Weights of a small sound classifier.
Model: 2.63M parameters, log mel input, arch crnn, norm batchnorm, activation relu.
Training: 3700 steps, held-out accuracy 78%.
Rows from block 2 of a small sound classifier, named by matrix and row number. Each number is 128 + 32 x the weight over its row's rms, rounded and kept within 0 to 255. All counts start at 0. Numbers have three digits each. After the name is the row's rms in percent of the matrix's.
After each channel's rows are labels from the 100 clips, of 14976, where the channel reaches its highest value: "responds to" is what is common among them. Only what is clearly more common there than usual is listed. The data: chords played on synthesised instruments. In brackets: how many of the 100.
# conv: width-3 conv (model.blocks.2.conv.weight, 128x128x3, each kernel summed), inputs 0-127

conv.10 115:150170127140139116170178224159129167110150082132153111152167167149113143137155137145129106126165109165075085177127121104129144139145122073133099127153137113082148139147120126130162180163123124120133106106109126181065191108141185167156077069187165085112144121085107180125165150089101150122078124058166120018102122122126095155114172111095124122118159141095137149149127113082153082138097
responds to: marimba-like (58); instrument: vibraphone-like (26)

conv.17 092:132130101114083154079188137128122140114126135126132147187157155104138122126096123098111151132061133140157168184118115172155120068142130117122111136182182105127118113169197143129179155103139150112144084155098103129137136162194119101144085099115084149120084033127123118098130122129160129060058074166066101116100142125164143077122141059103142152083138132145152142206150106168103141066141
responds to: marimba-like (36); muffled (low-pass) (32); instrument: vibraphone-like (25)

conv.71 112:120150113055129159190150089144111144111151160154162062190138148115152158139120101157088063192092084142138152124095085151033152105140160136148162130076114122135144143136118124141163081087159092097078110163124132102168159152155154141179125105140141109147175206117138107154135146136158129162196117157113133058120166129156178131158183113195141098126065100124122155133112151097144117108123
responds to: arpeggio (100); playing: arpeggio up (71); organ-like (55)

conv.99 111:112158179150135102213115158068145145150087155202159099149152091106106124171119087094094096148099167113125150117099173130180110152107136104146094092132135112124152126123176108126173138110104113154128122144094099171116210127149152157124129097110081106138158179100099189155196100168061163181187143170096123147122123137172077152119162129178151149152122141148110072093101131183160162151140
responds to: arpeggio (100); playing: arpeggio down (75); harpsichord-like (32)

conv.85 089:065121145152123122173062139123043134139140124086130121179147150180109131091157119117088174125093106124122190172179103106108138146083158148110152123065150145142148127150155130118119100104119094201111064202155105126202129139126104163126113148108112126093135147106110137141121079154153135116127064189124080109089143117132163086139085108136131135112075161183196078126113136111166100099192
responds to: organ-like (67)

conv.118 096:105163135117153165123117070111112124148146102117181106170097155151124138051125088108203155154203173150130064159135095099169141107101169154115073151139160067099087123092146116097187149092128100144120140097113136110056128106145122119141064145163118068167156093136114097155090109140131108119122141091103170165126140115128144101060116119103136094121169073149078068124120115164127102194083
responds to: arpeggio (87); marimba-like (57)

conv.66 086:144131124109165154157065167134131097081134165145181122079106136125117169162196119125148099173108145092191102106137163100059107136144141107121146118095097143159134113089162131076158128096189124142073033162127157129152132103096165202211122122139181100131184143116135136165120131118138158113204168163175109169130124153118095131138149126169123113140167082139127183158149127135095158136086
responds to: marimba-like (35)

conv.56 090:081119104135112138133180092158146165196149118100127129173177112131128098162149138151174139162097174098159186223113132117105098151119124133102174168112121103149170105125133071088152149100128105092146101112184143123149144066144091174108114131144101193154095156156065128142183100173148122191122179103103159057103141122073124134121146097136109155084142168097152108095102172145173106171101
responds to: clipping (43); text has "clipped" (43); pink noise (31); white noise (29)

conv.3 113:099136147108123130096140156114121158105164183077162137119105086138132097174046113144158102091177090109182131162110108161132077103160145120130074120089130171170099055125139110126158138139182120122136095119118116169163081119160156151095103157106176143127162101072094119145182126143150105137176121094137120131146083106086099188128188155192083071074116102158140104102075147080159128068104
responds to: organ-like (67)

conv.117 100:100188124093153096165129078148095084160099129160088146194088136149103121145150097091162106161190159145143116132139146137158103137144185129160127124133115151112159117149167197104176163121136163103120148105133158155177165120107123140178123131102114167106131129151095163178136152148136197183143082118121111167141064153203152059123120182116106122118155133112222085146057155144157123173134
responds to: clipping (53); text has "clipped" (53); white noise (52); pink noise (45)

conv.20 105:091119146097107127163106144145148141112116109140091141113125092072163138114154103135106132156120118181099104061139173073122200120118161092175085133097115103174113148127120133151147131118063151142123091117083129115145180141126116130080140181172121152025114151143126110129155189131073109117130086140093115127146192135115232120113120129111209144108149120179091102089132102178157119189171
responds to: arpeggio (77); playing: arpeggio down (51); organ-like (39)

conv.16 098:128119132119131162147114129155164161121142125193141193144112110113099150125117162160124124149171147184158149084173161110137164124117112104141101090098153161106068110189084238085153099119179136165077103167175189176186155107094148179109180135142137101113163137108118106127091142184134145144123153060113110116152119139161196130113096111092117125172131133161125143201130092124176168123129
responds to: marimba-like (46)

conv.104 098:110069201126116160146162135145067064129112091174149144124150116130075116191118118104128148164143125170191192144188130106180081136139098136128180149056103088139152142186181148101103144151148158133151142177133109098169146154163137127098084148075126090154156135148180080155162160109104115137060131094103123150070064148123163161076140113112105105095132131084140125112121171116147137147115
responds to: arpeggio (79); playing: arpeggio up (52); harpsichord-like (36)

conv.77 108:158169089097142132146114151198114068128129122197132108048152171179092105139181085126118131146147156108159182132077113128116123088124185084129093138121144091055144133177028140102114114166095107152123118136104086162144179166112149120087115149150155145137155118083143129083095135069127132124174103099102108071135100171133118142154220145133106120165099154141160164148117114142124144130089
responds to: marimba-like (57)

conv.61 110:152104085168166134136150139149168083117126073176097130170127141119125156137110152110150092162126124150168128070131142087184120182188098152133093131126140172239111114152105218109156136137129130128090121133186158145127149128113133165144192160114193113138168155151089137164112145147149150151143124118171189127124095177156150140155145084176183125149124108134128142170141035172130175131109
responds to: marimba-like (55); harpsichord-like (30)

conv.28 115:096117100162105117206128138144127125139120142115115145145163128119118139114147071202141100186146133138122123146131150164185086130120199079110166108134097138114090110111111086113089153113099108082108070099095093193155140141124105109183144134194141152071157183119108105139103140129144181096112156103171083160096215204117121101070136091105068143172172105126156132092107124168114103114141
responds to: organ-like (37)

conv.54 104:124119124080110187153117127126179061142159133150094162119161111122125121139136158141202101132135117121139210083066115144037108118188118157157102150121118133151105116113107116133157111112164155127135144142109126100103141170124161120131137167076115089208145104148097190109168122144089143109108166105129137028136088189100109171139142092130135041127083157128137127147139131087145124193172
responds to: block (50); electric piano-like (30)

conv.78 050:123100131086153079175133082102155133141144152114147166122094125098121110046092111130095152103140056144156091163079074117181147113146127103126084161151173103116145143112118196136094163133075133136101155136165080098127130136154117116105126067157164118113125051156177102120089123103131199139166120084152190190178096135086117143101094104165046101157090111131141151102137158121128165130165
responds to: marimba-like (56); strummed (51)

conv.25 082:052107137134116127190140139094071163120134142185119117108107101086100094162111112126123144108175166181110155107160118110114112139149159147147075143155122155099124179122158111162134090148154118146123137151099100160054102123119104171130080050156080111204212132103131059140122114133095138123218136076141118133122163077155115084132100099155147131147055135110143105141167109177141097102154
responds to: marimba-like (46)

conv.58 083:065120146150127129047096092142166106160082130091112159052117175151135141132138139175129150085109095169157150109110126143128084119074105145088138132126109093151087135142090093144115164162113138132118116154156137096061052129086142127098087120152156092106075048109101101127107151144143133135055108119122140151145075127066141116160094117089085088141096058100126094172088132123087084163081
responds to: horn-like (77); block (72)

conv.40 092:133183116098136084084124143139119140109104116165137113118215139164140101155165119170129102106092119110108151096069157132087112133108057119128126105064134106100108159132038129082137099153127119116079157129151167094133098106134136139139179117145148106156129089137075071158097090107148109167121171094088137085163114137102146144165117162078035141166070118120151171173080077079075128103128
responds to: strummed (94); harpsichord-like (26)

conv.81 106:107124119195119080129137060130120141175101177116155106122104127113168156119117138066173148137182152080188107139172141102202135161124079152092139139111133130138141121102165116081115153110127124083193151148075114123139165154068085103115091162118120168145188106139156125070130149130110156144187103151177164102111033143104155142081136152103097168126209114094123145097110115095161105124143
responds to: arpeggio (83); playing: arpeggio down (57); marimba-like (29)

conv.15 096:104097112099085170077146140116190166117088135079135127223113178155204115089144095170153215125127116130120119115144093138091162132140131092179118122170115079177111116115154155162149147126127158144104157211127118130130120133154136120108095139178117190158098056185115146102091129138156086192132143165093135135156114143112119151097154121163115110100072176159099146117142157159095071133145
responds to: organ-like (47); power chord (28)

conv.100 086:125148173145160122085116138135114125101134140098096185128157143149105166110107171120142137058124130164089116123151081150212158134107181147089145094063120139097160175118167147127168171162116196061120116104108193089152114068166161065141128120144135113111080078107137122089129147127129111167061141105055122103129122106094118095156091162102131117184175145143146156115135075087096127073112
responds to: block (74); text has "piano" (37); clipping (27); text has "clipped" (27)

conv.114 087:147161193120183128055117161134094148118143128090145129147125173150127127173153162156108180165112054156081089104145108144105064085117164153134154041137082124119080111181137186151139114104168094095134122147127115122120128076115218072111182109122169143136053148124148107126133137114160104160120129190129160102160153083099128188133136080175087135126115108076140123119140118149104127128104
responds to: marimba-like (49); harpsichord-like (27)

conv.91 094:169159120095158172136113153103189153106089107162090149148213175158088126124165157122121103129104114158118135103128162108107176178113093149084171129135091160183104181157137150100162142147106123106115108167147061148152140140084115134169193133091160082120171083166076158064127108120172123149135180141123118112065161122137179102140165142184118091122135156180148123154083164088136102130192
responds to: block (61); piano-like (41); organ-like (35)

conv.106 123:095154112085137127153084094083103089129146094084127151128108155103164127164118087072099159160181142138119163079147156147192135164124154212114144123116111189137120115165194125128103211129102106154194151105096112110129119112100148155149088173147151096159095131149120129128081134129173090138119122186122165097123163101086172132148115076159126175094118168127084088132073035112093111115121
responds to: clipping (61); text has "clipped" (61); pink noise (48); white noise (36)

conv.60 076:088166104094131139075171204117144136110129109050178119118092073130116091182143056147158108103106183221156181150113128162124103150142135184145141118132150168080147098110118129151153170167076083137142135159114130136071121115160175081142092138104102132169105079086100139154196097108121127089101111152122147069112104130110155102144155175168131172161097116126134135114178129159149113115096
responds to: marimba-like (39); vibraphone-like (37)

conv.72 119:130094120143173120112174142143116140165130144113129108135145166192210125160178116175121139119105122110103160102142196130175137119121148174114173143063127168141147150128169173130094126138110138088054169163159079079156075107097139125126151128150115114181089178129182095124166138116146119132122203165145112136154097129082147126154203148192107124078184155157127178133059151130137133119177
responds to: organ-like (33); harpsichord-like (29)

conv.125 086:091094161107144103160090126027121143131099146154090145125076144095104110122160080174066090111094144107132072102145156108137160161111156105168147095143197124116121124169159162111074059127083178159134111126153100129182112140108111087099128196143144181080151159094140160154140138101102108069153135112140116123111085160119175158151138118118130098099083097104117045151109165163098123089082
responds to: arpeggio (77); playing: arpeggio up (54); electric piano-like (29)

conv.33 094:185090132145153158031171162144146091124123167104126077126151150146165105179084214136114130147139122156091127140201110166119164138106149083092154099188199148181141137126118188144137101111156116154157140128132134118165114130125182123110142183145097152134091108125196140123173148088137089095112081162138149178195123115104126162194069156125099095107142139091130147145121145102136160100107
responds to: marimba-like (49)

conv.47 086:120075128134078097140132084135110148097218108106069088182127171125143129166099181144184158078097019159130178077161150142160085118131102132125212088108142102142135166127090119114123141151104123089153134148102089115127121131113120146072100115136121150160107153118153118136081052056145148083160118141137128105136129115125069100116083141154073127110155166135113127095160161167093105120133
responds to: arpeggio (99); playing: arpeggio down (55); marimba-like (34)